Rows from block 4 of a small sound classifier, named by matrix and row number. Rows with one number belong to one channel. Each number is 128 + 32 x the weight over its row's rms, rounded and kept within 0 to 255. All counts start at 0. Numbers have three digits each.
Before each channel's rows are labels from the 100 clips, of 14976, where the channel reaches its highest value: "responds to" is what is common among them. Only what is clearly more common there than usual is listed. The data: struck, bounced, scraped and rolled objects made by modal synthesis. In brackets: how many of the 100.
# convs0: first width-11 conv (model.blocks.4.convs.0.weight, 128x128x11, each kernel summed), inputs 0-25
# convs1: second width-11 conv (model.blocks.4.convs.1.weight, 128x128x11, transposed, each kernel summed), outputs 0-25

responds to: hard striker (99); size: large (74); ring (54)
convs0.63:151117131118113151152110084137142141128126122117129125076088109079118162157102
convs1.63:128149059147102112163121169157168145139074165084147108133175073142115114170051

responds to: reverberation (52); text has "room" (52); text has "reverberant" (52)
convs0.11:116080138154120074047128161130117126097181119129121115146114142109157107137123
convs1.11:104186118100056151112137135124111150136150173083120079130114165186134118118091

responds to: hard striker (78); bouncing (61)
convs0.76:105112198168068045121137085129175128064095084153098087099126075095140098165099
convs1.76:141102116112144167145128152130141144088090113106145192158104179109138131157091

responds to: medium (100); round plate (90)
convs0.34:042129129115134137116124136118179187117116128141092147114123106171129127135103
convs1.34:040126125130102132112188161130109135163130141174101125087133100144135156132087

responds to: hard striker (87); steel-like damping (64)
convs0.32:135101116132074137068153139134147087122174090098096105058047112138117079168147
convs1.32:135164025119094135161114162140151167125130139091128135130166091096158062169160

responds to: scraping (56); rolling (41); bar (36)
convs0.44:133108119129132202183126098127143086138134141142159107086134126095116178048120
convs1.44:145199100121111087169133155065128103137062156112121138117163138155121137094149

responds to: plastic-like damping (81); repeated hits (51)
convs0.26:126113148146149142136109125200171143123141171114107134123100095060150119063043
convs1.26:160123140220136140107129122149132138125147118139152166127133130120153137097153

responds to: round plate (33); mains hum (25)
convs0.126:164071125111163168161118175151118152147076115136167132149058083131135122101134
convs1.126:128128131129141123129105150129164115092152118165057116162161070156099126131128

responds to: bar (58); scraping (41)
convs0.116:119079145092130143136126175137130143190104113113143126247127054138146112128126
convs1.116:134099128127162118134134135132155117047138124157091148255115125160065114129129

responds to: repeated hits (74); ceramic-like damping (64)
convs0.69:117115120055097093092151066162136137110146108162078155076106142090144102134094
convs1.69:092180114103059111102160127136147165116149118137162091095140143155173098133067

responds to: small (82); square plate (61)
convs0.118:131094133167115147098108135095114127120135147142075140122080082093103179138092
convs1.118:219123130155144146130147179132118138069099077164156134082163122109161124152155

responds to: steel-like damping (49); repeated hits (44)
convs0.99:117142123157153185184117124192159158109130122136149163136198145070120159086111
convs1.99:140166085195081138144124118133151124131134172071128158143105087126107159139138

responds to: repeated hits (64); ceramic-like damping (46)
convs0.108:131057104140099097091096122119117141114138144071099068099131120156166097117066
convs1.108:151051137090135113106117136132095090135135107142096125105106089163083100122103

responds to: bar (100); hard striker (88); medium (76)
convs0.30:139130117133137134112073087124127129097112112071118138135117121129143140140145
convs1.30:156144096129132111113164123121133120067167112173106135104134133120144174136156

responds to: striker: soft (94); small (92); rubber-like damping (47)
convs0.31:176116144131128130127105139170154121110112163125079090201105118126064112112112
convs1.31:164119145177119142168117084186130134121134162132184165137075116122134152112195

responds to: repeated hits (58); steel-like damping (51)
convs0.67:120042142171065049101144128118110088114092096114148075101105110112155063167118
convs1.67:149128113128135232102134098122089146138177128114106143102140124165131157069104

responds to: clamped rod (98); small (84)
convs0.29:110104188146113132071032145135164121153112086121145177108140145079130116092130
convs1.29:165105137134139158089062161144140121153113157152171116144134127152139089136134

responds to: repeated hits (80); wood-like damping (51)
convs0.19:203032093109145071089108113159119087145141095136095165077130143127119155088081
convs1.19:171035160129150121067130105186047065122147102134120131120095144145126120087130

responds to: closed tube (71)
convs0.81:106124123117120144106174072132135146053128101114105135104111148169119135124129
convs1.81:158121123130132140120154148147160128087129147129152130161124131130104126131109

responds to: steel-like damping (47); clipping (37); text has "clipped" (37)
convs0.62:142106158153084152156159095112114138144136090139105122061118115138109135110115
convs1.62:150220107110000080142141162117103129120135103066110090118191128148177111170126

responds to: reverberation (78); text has "room" (78); text has "reverberant" (78); thin (high-pass) (31)
convs0.92:145079091100000134111109102061137096140172104113128091129139075126169061167139
convs1.92:126122098172143109138128055168113134138127124116122168133132100156105213148100

responds to: steel-like damping (72); repeated hits (67)
convs0.107:087154157117151132141119142121142142114154145107167105137063168128140166179153
convs1.107:128099139087159097146115133117104091131000107147094153125157157128110073159149

responds to: clamped rod (49); plastic-like damping (42)
convs0.65:116092033081166178083125129176121089171090135144127136145150120074092101075120
convs1.65:142127092199158141099124103142155142125103133125143169161149106116147078127136

responds to: clamped rod (48); clipping (35); text has "clipped" (35)
convs0.120:054087154173117116072064138100138140115107159129092137108126116166092108129095
convs1.120:164111121121154095184140114145063126166158129153170151125078117139110121137181

responds to: medium (84); closed tube (66)
convs0.87:000129147125114115128157127133083122114134199122068130098156154119117129142139
convs1.87:100128128118125141132094120132124098102128137119057128177123084126106144096086

responds to: membrane (82)
convs0.37:049114136100119131131087135149204234077142183154120121129112112083136123148124
convs1.37:145123121119126145116104123150184129048125137123123171177159080118099100128124

responds to: striker: soft (93); ring (45); clipping (34); text has "clipped" (34)
convs0.25:130122110153147154152123146048121131169131125191118091032107097094120133091130
convs1.25:190100125104151065080116125102090181118131077147110137132220144131145084154085

responds to: clamped rod (98); large (81)
convs0.38:133122114109083160120044214102108127146162125158152103108115129047126177152125
convs1.38:109150144131137109142148165145141095115090143135114092130128092185064129159138

responds to: large (83); string (78)
convs0.60:142138109093154122156118157108073071092153106099149169178132142109134150144108
convs1.60:132137143120124123083123170114123114208133128075119122120158152110147098106060

responds to: membrane (47); steel-like damping (40); clipping (27)
convs0.48:128147124091103142160105117120119134101109133143132136122087060036112154141037
convs1.48:155150101103088067127154103116103158105104137132167111125216116145164124179147

responds to: reverberation (58); text has "room" (58); text has "reverberant" (58); action: bouncing (40)
convs0.98:103056161117100090094150134112145166092170132169125108133142144094155105130120
convs1.98:090108145081102109157196128082134120109124215128098154124116130124101128131123

responds to: small (100); string (81)
convs0.52:157095130123121117119124104127138113110135145166065128129102103109120135119127
convs1.52:111140149116137156080113071124106116215136126074117127174130128149154136100145

responds to: small (100); membrane (61)
convs0.91:125132135130124122126124140121147171138149169102056095126102147134121164120157
convs1.91:132120138109147133102170125131125130066062114178135143073176136138140097152188

responds to: clamped rod (100); large (100)
convs0.51:154129132099101132088136196132133132108152119047125121116118139104114131107138
convs1.51:168149121137133130088135137124158158159156119097110148201140110080118140147140

responds to: round plate (68); plastic-like damping (58)
convs0.47:074131112134123153135002128127123109045128118054142158143089123058117123148097
convs1.47:161129071110118106130210173115111128119118137085215121107131117158134147177108

responds to: medium (86); ring (62); bar (38)
convs0.2:173122135118123134145139099126125171078095127103155155084060100147130122096108
convs1.2:090141134155136150062128109120120120113126129177124148092151202125135145155128

responds to: clamped rod (63)
convs0.80:159115124108102156087077158152143124206091161106134155099095122130103134111128
convs1.80:140131129109132124090011210138174119057140131133089131123125058121116109147116

responds to: clipping (50); text has "clipped" (50); rubber-like damping (38)
convs0.59:164118177187145117063095099141211133147121120117114096084082113161127159170157
convs1.59:128116125138144138111099079137159157139144120153120159102155098106162189082108

responds to: medium (92); closed tube (55)
convs0.127:077164138128129136120128145116153109144118133127122124031138129078125130147133
convs1.127:159145137112125099124148098142134152151123169149189133215180106106151134122186

responds to: small (69); bar (62); square plate (38)
convs0.58:129118125108136152134145131162125092125124108157130133216139145141130139153109
convs1.58:151144128115126119127169126122126104107126157122108098191114154150112173110127

responds to: large (92); round plate (60)
convs0.102:090124135127117114160034131107095110119123119036171129125136146026135132120154
convs1.102:149128135107138123127161222139102138106055152192143108073166131139132105109145

responds to: steel-like damping (77); action: repeated hits (61); clipping (49); text has "clipped" (49)
convs0.106:135132122068228182156130125247177157136115136096146183126129128122106123069123
convs1.106:115155072126022124143123133015245136115083218123131128141212123087218146095129

responds to: closed tube (76); small (66)
convs0.43:079128120105125150149081130128135124138129184044135167014115142147136113133105
convs1.43:123132100130119140158026131131136151112129133152000135144121073093102082129101

responds to: medium (81)
convs0.21:125143085106127170110062112108121112137118135156135138104089119105117094125099
convs1.21:090138152124136077093161162125107152057100114114094077115143128192131128123122

responds to: plastic-like damping (56); clipping (27); text has "clipped" (27)
convs0.78:148147089022134132106131141197212091117125183123106108190088119076057109140094
convs1.78:130104060139149120206156127105113138159104239118168202121184094106148108130141

responds to: clipping (51); text has "clipped" (51); repeated hits (41); bar (34)
convs0.9:114172102085088170158158126104148134117097101156112137155124082162106142145106
convs1.9:145144158167146087101144073137202144119104141150074029216134172148096134087146

responds to: round plate (53); closed tube (38)
convs0.49:061119119121130129159155136137095246099097099102105162090123118155134146147111
convs1.49:113164104128142124167153154155153128097132126134050107134115157133094124169109

responds to: large (98); bar (67); rubber-like damping (53)
convs0.82:120089058117151118109131098095080123095133101119058133057095169141142082123133
convs1.82:161147102125140144085111119130108137078156108108092120123156175134205147152158

responds to: striker: soft (84); text has "plate" (54); white noise (32)
convs0.16:137088083170111079108126122084112153091149146124116153080097117104119082128039
convs1.16:200146117129101161129077154112150130088186056154135102093140132105162199216108

responds to: large (100); bar (37); ring (34)
convs0.27:066089133149132137147139091126130122107113141044109152105090121169136137131114
convs1.27:136158123124113108102069179130146081088138138100150115109102136149126162139090

responds to: repeated hits (74); small (61)
convs0.46:141072101117185148127124158144116173126198119122114170126133133104103143136116
convs1.46:170056120116078107057130122172070084127131109125119139097120114140113046074123

responds to: large (100); string (99)
convs0.0:160131098125126131102135110101123109069171097099088139173131122109128151126098
convs1.0:096119129141135148100099196125131100150116122124086108176213097130133065103131

responds to: medium (99); striker: soft (88); string (83)
convs0.8:136153137106111124149025126127086129122107140112072134156122136085124134163113
convs1.8:058139083141120117158122104146106121170136162141084086134129114091153161110133

responds to: hard striker (86); clipping (38); text has "clipped" (38)
convs0.94:166075169217111192153159082130190130127129098121120133120145108138127102155117
convs1.94:157088115127143114109105100170131138138137056172130079130089086137143178075097

responds to: scraping (79)
convs0.113:120070092099112116131132143104211140123138086111109112139121129101121114117150
convs1.113:017143113133074113155115113082173181101154134151114111158121094099164216046101

responds to: small (66); bar (45); square plate (33)
convs0.17:035132115123133110124162130147120131098178148139136149168175144144119116145068
convs1.17:099127092125142132131041138127144069079123154164112131061136149148117130095136

responds to: large (100); clamped rod (77)
convs0.110:126116145133128133127135083118135128172140114136146159143106199074124055125047
convs1.110:129121140142140124044095129137100142152163116108148149143135138103167079105185

responds to: repeated hits (60); ceramic-like damping (50)
convs0.54:128115129088104170089115119190138139098111083133126105125094099138140055159123
convs1.54:130166153109107128140124119123090081140103099134100182116117127159080076100101

responds to: closed tube (100); small (93)
convs0.95:040138105127122142109086102145138136088090111013115158146138116110121136125080
convs1.95:157180074110076088150110106142140151055099156139150135128157097109131134137126

responds to: bar (55); clamped rod (43)
convs0.33:132120119134130147105111148165147121215111157125120182172123047163125121103152
convs1.33:081154125133137118075105122089159067105142175133097120182111084155097157093102

responds to: small (93); bar (67); one hit (43)
convs0.50:194154110116128128106121149162157102087094164158144176184099098093114130143122
convs1.50:126136125127123118087137141127126134043126116163133039124149121162125154156091

responds to: round plate (100); small (100)
convs0.66:087111131145135129116032135149161094072118116134126134147125122102128094111145
convs1.66:146150123106137117101206139118119141162136138126135132081089211083142142110124